{"model": "multi-label audio tagger", "activation": "celu", "num_labels": 25, "lr": 0.0031, "beta1": 0.9, "beta2": 0.98}
Rows from block 10, named by matrix and row number. Each number is 500 + 40 x the weight over the matrix's rms, rounded and kept within 0 to 999. All counts start at 0. Numbers have three digits each.
# conv: width-3 conv, dilation 3 (model.blocks.10.conv.weight, 192x192x3), inputs 39-77, a 3 kernel for each
conv.12:538515506488504515526553572487547550501497531499569536496540515469520547527489542518525508509483527452530473474497469512496507507512511511478426494545522539535526479511512500519458516480502506499491533507448500533400510499544527546405464473437471495512468555561533534521494515534482471465542523493456493509491513532481443403447477392497544445489475452
conv.13:508451449491519454515457523530480504467498518526507540442546558529506497518528530573493438462508535537482460429534484422476471516465483499539496473532513430521525472523583483517461577500475529488500465499494471550581487515538529502561455499446515509523542522482396512544512527526521509500512480546533451508533510475464483461538535528542508503547543499
conv.14:462539478516537572566529476486529528532497506479487493449446558505531570508481550505567532450426482448483393469403472506531483444560535546560475499476504478472534443523474483423431495570457471477440511467463502465477519541530542469498458494472486496573473522537469493490489490525465483468489471524523506468520502453501461432460495418439500502485541451
conv.15:497450507494501516436446566519504491426485482518467501397534579516510510557518485511477434485475494545514446473492536548461460572545522438538472545496551500476486544517474507515572483523532450475510403496565443507578562509481498528551485469473522517509501540480350444532532481467569519499480551542499465518555446473477516575554547545477542523448574534
conv.16:470488521491502530543497509531501492536500465499550488521508565486466513506447542493451492509521510441538496436538477458534465495532475521496506422530428485496547562540488480560422487486413477536505512546510517543474515490495540477470447491534491478553508469507497533443501489557516562497574488491507525505457544449435549468473496494557485477499489489
conv.17:539496490582568520463450512524478518499500493507462445463553518526524528517552508488457507395456456523476497409489523528480547476484542549473491399481522468507503395513511505432434450451536475497478559478386513506488497552528606503500435506578499516542485490509435492416552586518480447495592522492574533496552450543467514504398403505549494493504477514
conv.18:465495497461473558533492445457493537500541508507530523516513496492493547527456519513530557581500474490543564577510552533516488526504488498460444438537494540485513605516449501543571457543530498515504458539584486496475562468430441475457509477529512564514548504567504512510484486490508525556444490491511595483453562545525525515547540548511520587587539543
conv.19:545478489495443436453483459518516509481534521570486496511523453510507446468519527525515472532502489499513513531493462537521510491559534443485523487507506537473467499515493502484546505511545539461499460481538525526523546569564463526565501468492541502409485526497548520511407497461490441526449524544434467478461501528516483502500474498492530508507518520
conv.20:470447523418427520440546534455481444587542465407506502528531570489443569517514472481451536462530520532491446498532551499488484527502514510506521570507442498534496510495506492517501564528540427480518517505478515519521444458409474521578523564573432474543517475536519492470528503468506494510511521582524478444559503423461541560476492556468435581515529510
conv.21:499535467519489502385475413528494542392516534541510516472498514530430505555498519581466499443527510520497487479528520394466486549381491552456434440460532514482510422515535451496422494485484524539525488515462393522515496494525489512520484495501524489497504430479432564573524497513437473461504491525460462475484485525432537473457567518535429453452456418
conv.22:555492461527444419514476479479462442506517532497490445493534506454491466401475553469498467533506507560559415542481464588512482456489495477541525472475468492514511592561468543503531531443502554552454533502481607511477501483500504478523519539535479471412474490493581523516448471478574564457463489513481427422495502467577453470576532476475504551466516485
conv.23:542528534530499494530540539511556534555479497424459450525481451501450463437508543464460469468493489466469443513479445580523484528448483488500478534517491480490515465477482530481466444484476453477479590511487578458491482472527523457460529518484461474457498470484541468482516536507513491483519463442576526441575504502563464429443481472460516467492544490
conv.24:519509476454483531533529536537480485516571591500498507417509494493469508431435517521483501482505505447403492465464504499528584498493534524520493538522545422501494509522571568481544542435461537438555504537583516562544483516503522588503434437458533543464491467514483526543515501526592515527539563473476527527511520589482469525531485476533482412494455512
conv.25:488497557460501478467362432517613612514460484505527507606551463465502511506518439466500515567491484436518500546532484557523419558539507486465513532594572539490440567522474496527490527497521312457484500533562473457474582457393477512510474418344511493469488503497544519509439522501459493486514558535453460410496517541537489441438454450440505516574515565
conv.26:478470466512432487544499507475534457542407454494537571491494505469509514485429502483554495531475552444543453388496462458474450502589502576523532461492399467492553542528475481493460450559464481480532536476423482470402545451538487497440476521534468491544453538507499489426535466482488491511514490447505417443489492439469448495464499541457532473512488457
conv.27:448440504446418582471482496501511501498519495493540503501515534464427550526518534479414551528517427486571473500547519545496505544464428500484464522533475489524511550525476471524526479537470456465561421458616462432502534513478377452553503512502450502587497419528483493342501491545520528537409490550460481546491520439459483538538541510524487524503529496
conv.28:557541512423433430529565521513480512478444482553523485494483509490473479449458484551518510580517515518538502521522512546515523499500502419430432472464486588509481556539493481516537531527522587605525363383427496499497465510554499475521576588552536490464506512518484460491410458457505529580427434528513539508468484512483501516542567538523495535525508491
conv.29:556563477500545567470408414502528431525520496455504489545563514481505483537483503466521507490521470470524512501546526483553546530549500524532535489459511526513538484504466460509536497501425471448489547545546504488529533463507517482556553545598504498567507506509494530429515540500527556573536497499486478480514497510500563536505471574527483512454480488
conv.30:510496480529396398530553476525462394544511433500517511515492549437467439485496547456487494521533475557512429548494468484512485504484557503518466535459448547553559535502458493492507536531554520545563514544503521477517480503510451442515514487572462478479485494466561517421507532421445511512419420468577551447526446422550459453478508553444484603487565477
conv.31:509472475444470443508496560507534530454462511495505544506504442518533454459460332498499488448475507459487661468494513521515501562516438501490446524545528479484439495523561551517547514465553496470531453430472544504471496544518512472417464493491479518488564534520490475464412461462527492529499455344467503546420502568449487489559491596571539508504471539
conv.32:472470516521486458514538440542524455540513536490488500484505463477497432480609546438524478532520555460469479442421484507454554477509548564528502444446474487520539479428519479415477426536469448472550535472493529477552502540528506551530413472516503514412438484411517460531535567471468399448497564472552519375525470466489433510422435484466554518465488482
conv.33:470483511492565601512508492466521518510547378498523526451495447488553520486477506514573495495472447481553486462518458469516557522536416558521463501543403450511481479512507493508513472561427418463484531471434515464479511512459551436453451547435411559557484544456494520457438468557470505559534489480440516442545544475493554506491567552442490463550544423
conv.34:572482524486394506492531454480520487458529502533481505430556542458468487480479510514457495507552541478512451457540489612504502536489449506487508451442485492506506536533490494473491490479469550507526467434462537475467549504565551488526490513497479515479483470468456528472430446497579415500507537545468445530523487475485525432514472455500483513499504557
conv.35:541519436462462461491479488571556595487463504543524529447369439487480532480481470501528548481455431547537641512491483495500463454451435465471463538556603467479497475468449488521541570525583463515501456451443449479480510497487460511434434476503475509519493483548508497518488470461495506499429472363510501415567537592509438415514544633496527527532524534
conv.36:544476536501518481488456471574451460470547570530500464548520512476484436428476471503461473546523460512507497545483445464587570428449528457484489490441513555483420550587544474523548451435491466491518456539562514571537524555542517566560507436478591509445448466420489544529444473442424547579515546575460522516483510569535517493513525499476439478477489491
conv.37:520534492557575498492514421439396491486567498495508525510510478543485455553476563527456478414565504541454478489569464583590540541408553505448480511521452455514527462512583514548454536516519580524530495501461476526506458538581537513437387487513564510495523438478435549475564518520522516513556518457578523526532559459485562456494505511602495453441418498
conv.38:487491511550561457500571520532491537493533527419461478527530440578544447516517488543505482451475534526493472520485449375546554535531433533505423553552442488527474425513558504522479484532509460466444520501462469543525500508581482504422498525492514457471557515426507536510561506456424515513503497452521516475515497486515518466455517539576516467513551429
conv.39:527474468502464532565554531530473479570567493500509482520519544531444509472482510500381471525555507576515482512507519529533550453411440476474503625532479455520516542566536516505541497465510482514500532500541505515537557509477502578574474541544460480480487421465531507456540522418528542516513606572539568464562534445520498573500512501431467481466484516
conv.40:493547545533473447453473480457501508500501533503472489492553561535471443509500550519486452428489485520541433502579491572459498551481535479492490523560510476506512494520450540526541533519526573516507471547567501537569427538465535491534469527454509505431542514503467542527491501497566491466521499563497434508499541437466568497573505471584495577552530507
conv.41:504485460560489477441520516519485534484558541517473453509575526549476517517540511531458490484544466536456521527546512553534484493527449478482467572531548489556477414526517544517502524463525556533482494523522471551521432532532476473563447545476508491494529472515508555489510553459501535476512478547478492573514570514518536426472441548560452553526469551
conv.42:524556517530474506599602449490512512568439466519523546571497519496489522518472452491553502573529530420496506512502477553503538455487437476488476434513519545505462492457513465488502494563520536516582515555467514416460491511540619467519533574540533528457423473505522510459512511467425437532596491500550536450484531512564531510428449511422502542465551557
conv.43:469554544517509527549445546470560463488539500514543517402562580512548536479516525462496492466541529571507499450489548544508504487471549517485493534457541541501524475547480501435532497487553470510505528467561485499539443472496561510513462488559492475481530551550378521487512553466543528555522501519509524538561414479471476562473539496390511513532586606
conv.44:391428511484431438403497451463511450561507512523497486497512469499486465443506477454506469572506523452537587476468558483482553408536491523514494472512550464491483557507515518463575437514499488464581529522537521514501523515482501532514386487534514524441467490468554503509505497420485473554503526439469507394478533572459465580469491537460525477521473494
conv.45:540514511511520498466400399571492491495495532356419443494476471485492477475504561487487495434453476482502459469460423486538541513461542512519517468544530452413436429497497494498504535468436446485447563527512493479506518551547482489509482441446491481424478433454493500526523533527458506492502494463514500415510532545497474449456486498518516517479484533
conv.46:506470537478461527466483562515442570453539560524492525463499498485446523554514480522468521512528523559480569486533552550543512507509432445469401450515533484563542573515465464513467506506531518510517457521430340542432543495470397502396390570525512480516486443544492561523536507513510481513529473412479510514543509541422516472526519543530464467497462458
conv.47:591564527505500503551533491474460437533477503515506483549540541512511531483496530523517518550491508516575480569576544509534540484541491428424426496517441555531542557500506472512536505508477575579510428456508453487528510469508475489502550569529542538534505522546464475515523526523529539491492494479578570531478500457536549579530549509459513538453463420
conv.48:576487526566475413497506492533451518388513521513506508531494474529502443478442491529475506516546507487519527566527473445524475492403536457485581479400499562478444514586507505531532423466465561527481478468525489509451490560555466497531570544501584509445489501447513507516448449484458532529490485542470474487447470560524557498551555480520414459448469466
conv.49:492549474524523539503441475498502463523548462431477411497515460484470492504449531498499517495484429477471416524481435522574573548493506515539551496466475525435454486529486514508489517428435453506440527512461546483453515537520521485504576459447489483495511465478504459389517503532461543545482490494483490493514515554564507460514476496484451496475447452
conv.50:532564476576537495497556528509524485478481524568532552443436512535477480485478460524521455472471568460521536457464532457417516497544407514519452511533536460471505495496548486500531480538500529538541498420491473491507537512485514455431480488526481481513488488450522508530538504471479475501488443438525555496536476546453511540489526524510516424552576526
conv.51:510409470544513494492445484535476515477492495486492480442543531460479528433545593456429545485487510476501414451512461554512453498459533516475525472513499442546507491522482511475379514399472496559496535493462542488437479503575549474503476480541483529553460463498498518470453528535548474405532501506522455450509492503491480419487460472506511555478445531
conv.52:511533538522515560486576485460462532507586481509477470569501537481480485572479477477517526538537475501464529515513570498559508517479466428430420405463540538489500571503498396523532470525509538511514375489454377520491584451488478509488476488540561482493472456491428527495541472450460493516564521497537581508476514474460567519456519568453455519479504514
conv.53:502484507475478438551508463431542416547464562434521491535451535484457451493419546495519480488483542502502480489461531475529500478579538464549514497486513495417525535574497494541543461485468431560465564548560574492503532546524528510498515517564480492485519475470584484544532363467448577492543504519537454447489531545506488529462518449452534454491528535
conv.54:442502423476553508600409449439484424452467478523563575493471518452519515465479578477533489527510540505548442514506480445509475507499493557571497487575441490460564526514503477512489523478471478561547482559506473479481572532504477483559523456465509525513456521503496443476511456481479579477460516569570535465470571522530489478564555452494542523562541514
conv.55:458480476435477496569511483561476493568563512425486512453500457477474506500519573527457520536529517493515439496480455459566496543459491508445427509531529482513520521561523518484478529497517435462554492494494470515465508510526471498470505473478470505504497462501537521503499485503411487431477510507458471470481515449502443459463496432514466507455447458
conv.56:442449461462473452472427500471470389537476503484491506581593598488524493545537552468510504527526575458543464525617572445433483516562571520498535551564490566602615530518539506534511467531515508525521544538554533507520492459518566494471551615610518516492510542526492523521516526505472472476612509485519453489462471454494546548452508505496536502448455466
conv.57:494508504485533493428532456461478522494469521507473485513535535503501483554547480469517474457465535475420548419495530503454460561593526560576535417374437545506543408446514477400443532520489517489468567483479486471443464517501500470460539521559476492469516488483494429517541534533437467451540518461500532507421432481459545538456450477546491459541503515
conv.58:516529505440437411474538504404455516533448483498503499579517517508499494532498499502532504555513550492520490530547535431488505506548499466486530446528477656568505521509518426477513479548506595556522440431459442468451484480538512447467561639591555484476491510515501505498502476456456502526579453503511433435433498489490517514443505513500468498455477440
conv.59:415566478502532465544510438482505508459486511531511528442437519512506545547505495475523523511514520465454463491411467543536494494572535534540474457430482534517518481541474471483482498523499457490409502533468476435486491526457497419488520499453518483534503488552461469495518528424469525496486487510495502395525478496549527477482468463424509572458553590
conv.60:544496502525532498461494464470495572471576400453504511547533444494517479520530531494501542480570471406506496497536431576554504511465511469442530515484555495539458473499507492519492490510555537437486476474498529492437473533514514482530507513464531519477483525482520541433450545459474463517507479536504502499466487505531553393441486474480429547481584545
conv.61:556554529467499427525531543493510547469463534558494457474485527466480433479527558489511470538503469487382464521449417529465496423499515435512442444464484531459492523518563520461461487511530551552515478433459507510512501561554500510541569487457537481506423470435465443478445478546554497492488517587497529530471454508521470445546520486524532482493568401
conv.62:439521458508546443494438444493499395503477445469502497459449522544499500559524517565490482504513503605484382551511471533510474509511514496508530637452459499474466470550515527494468529478472459506518539536552419528570537504516481475579483504435526487536576529470535509503516525476518517479492506607475455456602464471506535487516495462537505534585546474
conv.63:504444468499496488430408422537465491376511496474518517471529479560527521514485481545491460463467477468493491467469487488454501555532517501523494486495533510478461425533477387462513537503528388514547443537518400527515521507537479494523491520525537488468545555477417525507488497482382457499496488486436427391520478523473467509464512505500514503452576543
conv.64:564481504385474474477431483507468547406480458525488513442536465484522522482548465517511502496476440589448524493502428454498496492548475477454470475464487498585502529545451453463488544516528509498536471476444418498496541525508416424507449561499522537472494538528474488446529477495530471504421446441514470473485454506470511423525517525432527529524464522
conv.65:518501491561500522451520444451509468528496468416492476572507468515523555526454532477527545489456515505514516533451536520546519461513512451511538539487511513450510518527475543500525485459463453550454582521464613498429501480499553521485507497530516521554516514530593459459495493493513549582552504510502468415473502522568484524534533525522516540566559598
conv.66:533543566524520493468476478499518563469514520563468493424473551454530520517526493511567521515463454556498508489462495514520544453472416461404460430441545504533507550487450456467501492576527538532528435448461385507528560454475502516534463529525506554494429512481485511487545497448508476512485509521529489378521533509434490454483505559398531510535458519
conv.67:464501476421495507482467584530534356521465430509511516451539570476558504519541514507527490532532546518507472456567559468461506499541530522449485533512482504603567506477510496488492577563495458517543515468532510467469492426503500483440476542570437526537507566501511515468473532476498401455526506477467497574509412443471497568477461494497553500538454460
conv.68:543546522522599465502540514454445471469495500481481473472440517574530503524537488566519456472475493507545468518493466527479470544568563465523583498536534528533487524512541475512484514549463587510479474534576492516523449514432493487531512500462556507510555531503464547532499540493542514449501513538531553538463455463505470489491503452519476481413508486
conv.69:488490476520452479495478562544492542491561417536565493453532525400488484449533542456477490543585499512570466462575440505542472462398462531492495455548443461547535511514477509545490463509486511551573491520520500490521520505447532495518407504494392524493424486498503585465493519508517527432520517516501495528480577445484532482467513494460513570493443453
conv.70:510490537509524493478493459499511520515498468466494481426522458529486469509432410503462437519472457462491399503505448548457519580525448409505515494547508459442423496466482522508537505473459462469506490588565501532585487442468457532606515444376534531508548500444513504493487464462528453527523556574425493475488493468521502473528480510534566550530568548
conv.71:536476546446451475517503541495480460545499500551544544540530512489492499470495518477511497640566585471521437546537480573548573488512504405421437517529512541552537571547534503510536437487508576577575466454531520513485513516554555513525507550529513512451485527522560489480410403437482535575557510551490490484465503501516487478475512504480505491451518489
conv.72:547516527451551498530471460525529409476572487533473534490522492454488513457492520486461501523544535530445520530458502466450514422436529481524524473503458527440512530513523502485486502503433521499480476493490526539388506550557532581505535452462523489499434474518509469486484458532529497427534564497511542495484475502522500466607547427476464500523511517
conv.73:499404473447475484421453484545509479458542511471537504499494533541512482519451469529492463478525469522515440501500466509486507525520530464525504503554525526446495473511518415522526530527509418500501470588584386533589494453548419531562490521473516455468557557481453519511538476466440469486510512541418457460542512467478494438434506465466533529409585537
conv.74:532548547525474485489557551391459522445493470505475517393508496510471498570500468527480458454492506452392468431422460538516563551559502467527500496454503518476482513565537532440454609531511513479461564489444550537499479505496535546544550500489500494501517458486509494445495447528544484531522530488514532531492484537491502485552483479562481442673517439
conv.75:502501532450472498553494441453533460467469562504508520362525542475498510476424525510493488491526571488469456496496502551457555542515413454521514525479499443476505499537603515484476557508414515471464501481502491525496484495525473509568497500435474525475498490497491500533445402478518487501459539582556442449471495509501501457514502439470532463617541423
conv.76:473482546438487468412460560527494522507542549515526497535466480516511534562476474512518516539531542498511478485443441418486440506490538483480511435445460554480477495532530450514434491506451509530485521576542487522478537495496515502494503537528498446417532503524526566508557489456463464470531492548430402432527481440407442409416508462496514509505521526
conv.77:480496454512506482527503488471514473501484427492482498513458548517514561464498468479489547513527432474494523473464482565498473498490565519470538443457522537514496462528447487481485475514518509510496494495518508436416446533467561424459568537569496507504518484576483503437472553471451459500512477508483493511503505478499501461468436482473440625541475624
conv.78:575492511529499409492507452495492541447514538548501496485505485500499414474492533521497484516506520488440500576468512508505526483463510417500512514478540559476495514517509533507545479487537527497459475472540515532508489553541449515494542480445576462433456510448558489576430410516500504487443504516447491484476475581519515532557493449541492433533519460
conv.79:374476452441455473461541507475492471521591536449471493591537492488494506525502522482513543461479505452587547491489548478488500558484453547490496461489503503506557506463553523493501454572541526490527534493505566527498428485496527557528505536560486469482508517548534473509518482463512550515517514465454543439466529530508483517527563515511504482514522531
conv.80:511521468447508434413433476512465430409548427510437470451514550488477521533504498544449542447523460528493486546516497519498460531407552510451580492484473531471512453567526527478434522484456535493500482497464468518473471554503524518555563530566479536563497493539472543457497501500574472458487521542428486476509511439539512466560550493520394577514449457
conv.81:519546522446535546542418447493505497548527514493520501523452467477495536505488512492474542516517484511425545497450479511549458506444509514488530532510563487475467573516466471490511522487504510452484457487580493458417543563488491486493573512498469517506497455538502511507512469567494508484470524485535534485498490563495468512555486446461459482542454524
conv.82:541526480471441487573463451512543503462460519536489477528509432475512461480493535512550492543509456544481443584501395541500495466489460431542516541458503519471475499510484510470517548502484539544512480467469559471536443518527484481566586555474527535469473501475519469466497485532519507528432464517460423488538476536577482432608523515503576496478516472
conv.83:435477479457461542532508509523537532573446493459511576491504524439493501469428532445505494521468533474544527487486530519526494505474527501526472541442483445475557532486492498467498523570526429528571536499513528488481577479523522514454411487535440536539415500491508460483520473490533422461519497451552483511584453465489484518460526523404532519417495494
conv.84:411426469510445449432447363456474404529479466501479486525495457480504449498550564430516467541477517478567470536466494517515493423528509484532513484524483509510523558474486498504513442553485558509546563523487539508472508519535476506500474527499537516443455530446568472474508518419499510523486501471523455374518521458500466463472529495459561531450556489
conv.85:549491501514480438491408447538475551505448498525512521535535480542502402523486472510486460519501502454466529502514471596538485385563596437519524496562495501516488506472528493510496452503499475496518460514523503474487502471523599481442412528515639481461477507458488525515491468476472483522609477436481457441500521528459514480477457518517506511373464527
conv.86:444549528530509501511537536502526406511499432486527515553475511513508475482411486478515474491511529475535482466525492454539508535555458553484477400491399513485495516572520517570513466573439485572535564539488507556497512512514518473462521529581470453496542531470532529449509482454470578527538436465547537487441510417493523512484551573546495522509523491
conv.87:498512440499492478455502457536571568458508522507460393477537484496501487568532496506521482509520408479445475492493390517548531561559489423522532489448519521517451532557474473470480521478513423438413420462479504527512548520500534465476521564527513523473519517466453499511478473549506530469522473455438481493512499543443480414490496500539489488510492496
conv.88:550578538557581543471409479488398498491434538476450474429517543542518501537506509530480481487491517479428480509521531543478547565497548466489463551542536488521486490472493558524554528472501503497486490503548447488526466445455487489429441479498511539519537505540552490495536511494565534507560529477517580607481430484500529608513455492551492494531505523
conv.89:447468423489476454503558522476577469523451503433548526520484545428532468505488534473540459492485505518592469494565491488563513540509483531505447550556469493542536542508525489569506531597489448509592556546503526520542518439536512486486499571573419508499444560488511528433506479495508545481515472451535408465555507456533524506476548544460563521521497469
conv.90:509518535500511494558541521505485470520502552515550521492492514459419517483389586515446463554480566495557436466490523571584558518525466513495471457516490505472586595563484492563495515434462520601548482603600548524502549551509554450460486484550520529488497411517490505556486474503493571480550501508548564524474540528482517510527524444479502480506437540
conv.91:423494451448440489493549508458534439543529457513501494522534512498499554512456505489518556513509493482517498481491511531447419481517498540534554481391552510487540485528450479460506535514479499544473486411467522500408517477495524494451560545557465480534502498553510491447477479570470435457517506432393474485447456490530448448505526483472506537515477484
conv.92:502506515501456514444402432539536480580460528477456487538560550428495499537544609436499500509484530476534497503522526497454511484564539522517508464549475539526567522510507505466489449482480475498469543489469543471493553516566576501480503529537502508503406489496489500527520543535504454473578521469528486436535490488495466493432433448479555527480490470
conv.93:498463505470469449486484503514509535479486502543547567475485473516510504474470480513479490492487529505520519497470477603580576503508505439432454507527512495500506499532545579540523534504572518477535471521533541547499473507496525551542463453447531490459523548556524494489395444397549540543497540582425429407476504509502472481565491503567511487535518530
conv.94:438555565512493483350506539537528513434574497534527481534474523515458483560522523532476527465517482524463497545440487448497495502447461545455461519471474556471537428491535511494403443476495471522495513515504485498519463533531459514474506439531503468529521424479520512501543503525472491445468497519470527497456490508523471479440493476543504468417476445
conv.95:497492462476458512495554549529522463518474513444488475460541517461466456386490533442456478454516555482513447489530539505482497496516459547536511528462417444501540488459515552531468478458452472528484582491407559459515527490535499457483547580598414487507462477453500515485490504447543496488469474438466543482565500457527533545508532556442513430550518451
conv.96:493417496498495407449478423541449571469471571518527549533495508531446418506475490531392462476547527533475556509535492561515517522448454485506489548545533498515487477502601520536505511431567444462521457476559469526564459527544498564556437497483573453435546438484482528610534456512470488556511515513455537422543549596484536472515498540576468470507484479
conv.97:489504499511509492434467490555521466444493491470470493541525501556546449500540533545543485481494515492527543497506469450495541558538431530508487521540438532520539454479509509498474496488443440458464520459476527458480489489602544482450525488485508511480550523462526530455434517503460466522555474453434524545465483504474464438423445493602546479489515503
conv.98:451474494491464485450504562531516499493462543434444462386492564466483518460451580445463519442451541490521462450462551506521510552529527542533515561529509387447542495482406561504502436492494429488413590541519538475507577499439538479525375514531505465503444487516489495531521525546558491498511489495500528463559519490447463552462489441514505537515544536
conv.99:487421498522490533450472551520494547445551471568509523461513523490472571575536515514444499500497474534485459438467490422456445475459509500514509463482528471521529503570490450441460513490527508529530478508498427562529546500450587515547446505527516515565448472520466505493553509531494490500550488488505517537571487524387458507505561537483454523447505493
conv.100:495549551577501522483552548465499480489480508454461450487486546519491523514443506494489512480490537488483423522478479478470466517585533470517545582554502506469470385426413554550494477502445505537455515517568504494513439443401478484556495524474491460528520529506521498476509495479523513483527518604506556469447504482455484503529514464534512527571550504
conv.101:466486447488486464578522467444536510569518491441504462581520527513543606490451514505522536486455453519603482526497424523511380551504512513519518596551518502482476454560449525501464482532521433511485550474506577484386486487473528461512503529474505508529505533583542486423487512489490525510520482555522530484538553459553476370499521471456474584454486545
conv.102:456545503514484500513561524500505493519459544524485530528457511541550505508486467522578452531470544463518522487438501502475558541572427516521489522471549515488495479444535489363512451518435525507561504350509486377487542543551480457502486520514497533458521550474502464494513477460458352522481487500486533488479441568503472546470458510487521413458494496
conv.103:397481446482524426572535509485544446527520529543461519466539479477558490472526487476479490461513539552495455506495511528470483444507563559522503611506479467485514537513528575493489536485541495492509599487513597473523447489499517476490519500483463499478499512527569492533444479449561494482445524478501537502518479458491485494567462458486525541604533552
conv.104:465497538498506445472506526501512533534445510460469519564477525474535415542514516503545453518450494512483473541479480524505473522531478503516418531502502548541546469491524541532500508555564397493501543566504561543530501467508522449420504492501466525491494558418578514531527531467500507497490457491440485437562438435550472490451528528454535510531528464
conv.105:555492532553551548422471559491425538499483520585556529473505517492449486495465486478469469550504493485510487420543484422512481467501516512524572425501492452494511549514480456546494417381468548569489473538499433533475581467473508505444402504533552514502444426470480528479483508541513531534546475435537545587523527557355551531486498516502463464477438476
conv.106:500559519475406447422561485524407498513494471501493528535556562436428458500511448475471493524550497469504547502597578516484479496543526482462550500501532507570465562554545492491578469545495574530510487464525493505500513499491571489479514591567512495484452445464437524529486515489528543528554482461476505459437490486489538564491541563500417519450407492
conv.107:453524537449479508547438494549543486522467509531529524548509504424539435484477560449578443538437525514483459485420507416403465505529506539590460420451479534469572478481447512426509492514535477533554525487483523476530491496465510521490509457457448535486455578430523413559501520514458488519500519484544532476504465507517416515511541570488562471491551476
conv.108:470532508569541603483593550509481493462505487490538477491537454563466564494417470502488529377510471474567555414520463453501434555447462507455513556500530477474484449503467499496518535520429470529509492444459529508507508451503489487482460501498500505528547416550459519462470470490483501527515435411519541511514533542429526518530542593571445480547511450
conv.109:470436487426533477572458455496530512510502432464482479453513512486465486455522511509463490501497450479448519476508500482424476537474529559495526524443432478542505506504551467486478542483480530467496533490479506502468482549525484510523574445504418468498539437498430474483455501515457472469447538490463521441501466475426484442496409514492478555649449445
conv.110:524484547469504486423437471515483493449495583519515530414528570514505519489505512548479506500526549524454540443511526485489498571494524511514460468529559445511518514504530475551543530493517506442494466515526433553498509464515484531422418457499511497463500491534440509648518442500503491456492497433478420457484474555417533537469482510517520517510499538
conv.111:543538536513522527489490520512494570519562513533479475504422460492495507509491494498519537547511418587514572534494467540574520453440395439407456510514560475468491512530437468530524447493553521535519465484449405517498540516493509527465415509530485508486477474515516561489560514476477517521501495422514510445522545547483498428438549574462500511492493535
conv.112:411488515523496522472504484478471504440494521539507463467476516486491517533523524490510520562500425566527439568520500505518486443436459459495468440486485557500475572478425490522533443467492456528522395497561405441558572431464363437543500461442543534507488492491427459465515536524494529529444475568530522518448481476495515519533527497492497536430463428
conv.113:470435515491481434486509515494475510482511508497514537518466438558464395496443412548511449483492522508518501533493462571548496568514578432494469495507475516469511447530590524521476479515542445523520504525497502525511473520532552558515479505577597500441556465435467527537520463455495518541483500437462529454542537534535528473473554581531518466472561457
conv.114:508527510460427447499528578490498527475470467580589623517503506488493513506503499519540528521518536508521530509503482510496494510543511410410417501512515528538511512491526507513498531577616567563559447461453466473449464476477539527492508528501531488454506549549510500508459466408512508514533523521508505484490516491492476476534521532511507519489499490
conv.115:553543464551478512528539461503520482501480417462476516493448435489508494493420441502485510411481485414488526469457511574536555505480427508531493515508517464422485391491479550513513520504500420480511540518405581529482501492529575539487484466515463530542474483490527466406503441430507523512532493402553539454550493489511500497439508575477528510473537562
conv.116:375516537474505484553414516474511437522519532505546559512479473470503485509478497468539463512463572505458465480378488469453489532489516543562478475421453527405523474532552512468474482503473457553548514489512510492482536562512494540508502460431494542479514530461489403523522468458487494475499542511534481465512436487472448487524553461449530460443552510
conv.117:549467478514529490499484460568503493516539548441444438522514460527489419495452517529494462477500473537508495525532464496575566538465483514496498541502504506494512451508511503528536470479480485468461534509512483530530536479544452517454519535551517494454532481450488520529524509521496557531489495434485514467574542547512517489507551543537521402420472498
conv.118:515510483505473478421455403512493447491513504528467499498521489489448418536560529507471409489506528465483522472452532563535543441547556466488483465466537537495498496483526483445540451483433525449539482497499492531497496564532518560492418447459604512415453472427456487555549511478532470504503584459442499455516479515457476534490482480513511457424474470
conv.119:567531545497519525447458493455488476458507389415431489472496481505452536488476458503466522384481439451486478469499509506534528522466506487479597536528487478495468434478456500533526518538433489484521505545476505573483503489520532550514523492499500487557517476521505529403487473471552516514544527481452398465425536393469485531497508588522467585539475545
conv.120:504505564548484413496586588504481512525579609477466562505521502524506490523500478514457502461524586458456518474486514567572513447471511491459372508505513480506501518483530516460442452522578475470571532514476526504462472500467514531519460456492511488433511486512488475515568525431511507482518554560525533449568531471511465461452455447461497490442475547
conv.121:426483490451488544535483426461509471532530479548508475545533540459464568535457549463468555608481468523554448560494522564473466472466461508500470486553457540440520595527418505472511491445457471539473460476576481439462508522472448445520517418448484556569488466546526453397480505529507531511417491558527599497491547434533466498567529459492503582512521498
conv.122:435454448502496514523460444509489401519439485463482509481515558481482473441487533462452411480489534509499506479526579535486484398470545506494453498448508465525544545467505520525525506537539494491522511517529521481516482484461561451450437542561530510481450461463457495529496494484533496477568508476501496464528472449444525586483485523482519499503432486
conv.123:397420472508532474396498539501525499485482539449494547425470525494539508487524544468520520424500587483522476390467503511462480545581578521518513500531513435483557460503551547489445560580535449432479488496483489487501424496548529521509406468437516532501497516532411458550505462512541465458545536465506450427519501483485491476529513460562554506550503513
conv.124:459548502586589565493580561499531488490532515445507509426518423534533463497489510488503468427529569424450449452526527529509527527511495501506485522559484458517512459447523517513505570504485563496464512534539459509521483551546463471456496503438509506473504491446465511577515490541502463480506482439519530494518519481455506551499453480529473474642546485
conv.125:481455463505504495576544570520511491502515489464505517449502554504535503420586547512513516481532544510455421440468486457461432501508528553528503436466435459573557496523540482454421485576538425433494546428447502477536467499516506497510503532543445486512513554498477502464508536478464409426489498489554411487488416411475424470476515512511556524480474425
conv.126:458520381467499512487478447493556543536505515527542530467445454503521558506454528437482511553492500528485494531466446650555488516455505469466513523513518508464514575534475524520500432471523426441491473494535500468441545529484499514471511497471480538526511520582516488469534505490524524479478543499494480428514491498520465423486520474456526569433493571